config.toml
model = "image autoencoder"
dataset = "rendered rooms with furniture"
crop_scale_min = 0.8
bottleneck = "plain"
encoder_weight_standardization = true
encoder_kernel_size = 5
encoder_stem = "single"
latent_channels = 16
decoder_block = "plain"
decoder_upsampling = "nearest_conv"
beta2 = 0.98
steps = 7100
warmup_steps = 350
Rows from block 12 of the encoder of a small image autoencoder, named by matrix and row number. Rows with one number belong to one channel. Each number is 128 + 24 x the weight over its row's rms, rounded and kept within 0 to 255. All counts start at 0. Numbers have three digits each. After the name is the row's rms in percent of the matrix's.
After each channel's rows are labels from the 100 images, of 14976, where the channel reaches its highest value: "lies over" is the class under the peak. Only what is clearly more common there than usual is listed. The data: rendered rooms with furniture.
# convs0: expand pointwise conv (encoder.blocks.12.convs.0.weight, 384x96x1x1, standardized in use), inputs 0-95
# convs1: depthwise 5x5 conv (encoder.blocks.12.convs.1.weight, 384x1x5x5), a 5x5 kernel
# convs2: project pointwise conv (encoder.blocks.12.convs.2.weight, 96x384x1x1, standardized in use, transposed), outputs 0-95

convs0.309 094:085124141110137133077121126124123116113139140128159122099091154128187135130179157108098112126100099123130083096116120097128120089133142143145130167174126130193138150133160142132122111154139092145151118152131108135152109123129129168100121096120157101093126166083146134099158147105102147121
convs1.309 092:124133133118132141116185149132107124208121113139124163145146130101112120129
convs2.309 108:103165124109167145094112127162136115117125151131172117146105119120145120096130124159110117162118076132121133107176138121170110133118153135103127150082147070141165146129162145147105107126121117164116120137120102071137113150156135094098146133101137099173101125131140130110130138095080174128
lies over: window

convs0.359 099:099117104083120120113161099128145126110056163134132087133124194136148104113167118163148124154140153140144111141114152121159101132138124122117110163165145107092118143097128106142125129115150105146140128116105118124133140138141165134113084157117114136159105158105136126055149151160136088135
convs1.359 070:122127137143115110131126163168079112104136168088129123127166100119100124160
convs2.359 084:113088148173108152169097152113112123132126127119139154134145138166115118119150136118130149091134080181113143150160116132169143151119134119132143066118138096128132102140141168138130103115094112155165170099135156134150145123096126114146140126141106133095169092146146125157101157111141072161
lies over: wall

convs0.368 089:046150138117077119142081150127133113116145094084142127119097127125112108140109146125113170096123120145166152116112078143144112144123149090115090129171103137130122152166145137140162137158176150098111141142115145124138131173135117148088105131153108117135133140130113125114098114174108140108
convs1.368 107:112131155126103123135173153146096105079151166119123149152154142121094107112
convs2.368 109:121137146165128090112169147124092158106109111098107124148142097120095110159108147129099152140149117128120087151080118063116092119109142166117152152154123147113130134121142157127116178165120152137090125147136145136149144124169105178111083130156126147120182159125130097131122122100123116143
lies over: window

convs0.44 101:093115142143130115124117148134112117132104178129130107169205199108148150114103127087115152114142072115110143130099157110143102109133102167138117104123121101162086117130126153079133096119119124139124132106097176117129127110152115114131100130129111098101133154124121131146141140141075149118
convs1.44 068:122120114098128128112132069103153119193114138162100114107119134106126112112
convs2.44 074:147129166146156121108116106146152138137158120133147125171140089101128093150120180123138139096113130182103122118112124122134083090078145142168132146133138102102129150128138140144162147104145114107124109176161101114094088120147108104156127146097162161119187129140143149138119129088160120144
lies over: window

convs0.21 103:058137149105113092110153120154157114141136121152129166063109132126139125148129100134157120099171134112141142129091072104103120128125117096136157153180134103121093151121155126114133173142165146118101119097135111147096158155126118124114111107104129117124105089132104089111149145162126098123
convs1.21 102:139141090074081095141146135144104138141135120110115121148150099094103142148
convs2.21 097:142173146150146125148152131114122113159121112104153157170104096110127119132114154154113152084090096100108140150141117118152095133138101105103150094114093149094150152122116091121150125155134152168134170165154170128126124103133158100116115102140104145130101157119137119149075162091158089123
lies over: wall

convs0.45 094:075105132111159140151098149104125124156191115132130130119105131155102131093110109082129126128146148105137116096163149153130143153113116113104107130116163148153138108115061115151137112129113149108136110149163127129075125106102118058106127119123163125134145147145158129174110133095088132112
convs1.45 076:069140158138142096138139158162089130118146163105132130147149112107103109130
convs2.45 100:160140121109154102145148079161152149135132086141134127124093105159104098160165116142111135135154096145115146134144093120143073153105125115087153135134140132127091111137099163109149121108162164068103139116135142142116126144138116128155112096130126151150144111124152113125114207103170118107
lies over: floor

convs0.240 091:150138126136101115162143163109153114119083134106123150115159121106150083131128095116192121084133111098171165139119157098116147156155112153154103122139121095145116138166135132091168141124162147150144121139100145117111159177109105153134095116141111078109124126127153151131099115141095103099
convs1.240 075:131123118125091128141134133096123117113119095077108094113116068095106113113
convs2.240 092:166101162130130075125136097131140114137131127099138170115115117126121121144121125156116134132146121152096121148133080149137152100156095134176167142121163139106123140142088124085119135135138176128100154090178152141083147159144124142148130129156150178110115132139176104146103153094128085114
lies over: wall

convs0.124 102:176128108122135114124156137169127140123082145153141082168154173117157140107143127106115090140123127117094105156122154103138107137152120163148166154128121129076099121115133100139077162125123088141110114118111097120149086117181128165172110109138119141124152134120109122093176149138140142134
convs1.124 115:131127101106121111114107131146088103105149162070092124133160090112127126141
convs2.124 124:100084136100116146112084122081113081131145151108101138093175176146141149140093139112163126127150140173122136132156111161147163134101112104139119087141180131145113099152127160128161116110082134133163167083121145109125124143086110141110128146130143143081116097124141127121130120108123119126
lies over: wall

convs0.52 100:168129105112148140127136117107116116123122130143102109122157125115142136166168111148128133141099164119114139114122084130129119141096110168123167137125093111098165141098106166078107164119109089092148140106131161139162150164130118139116131110071169116127110189078127107102117089145145135147
convs1.52 093:162147114147119135124101124149125091189095125155115107148149167114108108137
convs2.52 096:135174147122133128133098102141114129122135131086146143145108116126125104168194132123126140120094129077114165102148116137138129136143070145105132146136170124112086069123127080123135112102163136148163140134150146143110132155124177124152086114092156141104088148114141143169133141126119144099
lies over: window

convs0.84 099:171129158141108125117117112102135147119049184115162126114116127135138141107134132179130106110119142146110093170153134123149043127130104151131142150139167125117121103106143139109148132146119089155102079124143154126145111104151120155146141153108108165140157102147103137113146127155149130141
convs1.84 070:195147104127090136125123141146108120120149169104126105157168114142133114139
convs2.84 098:145079143095121106142108130166141125134139103141138138148138158170159147152110140109161099089139102106115128124129107181130166151160122153126145111137140141131133117131163045121119132146132110180155132128136117112146139144111150126167107119103149135088107096094143128142151162100142126068
lies over: floor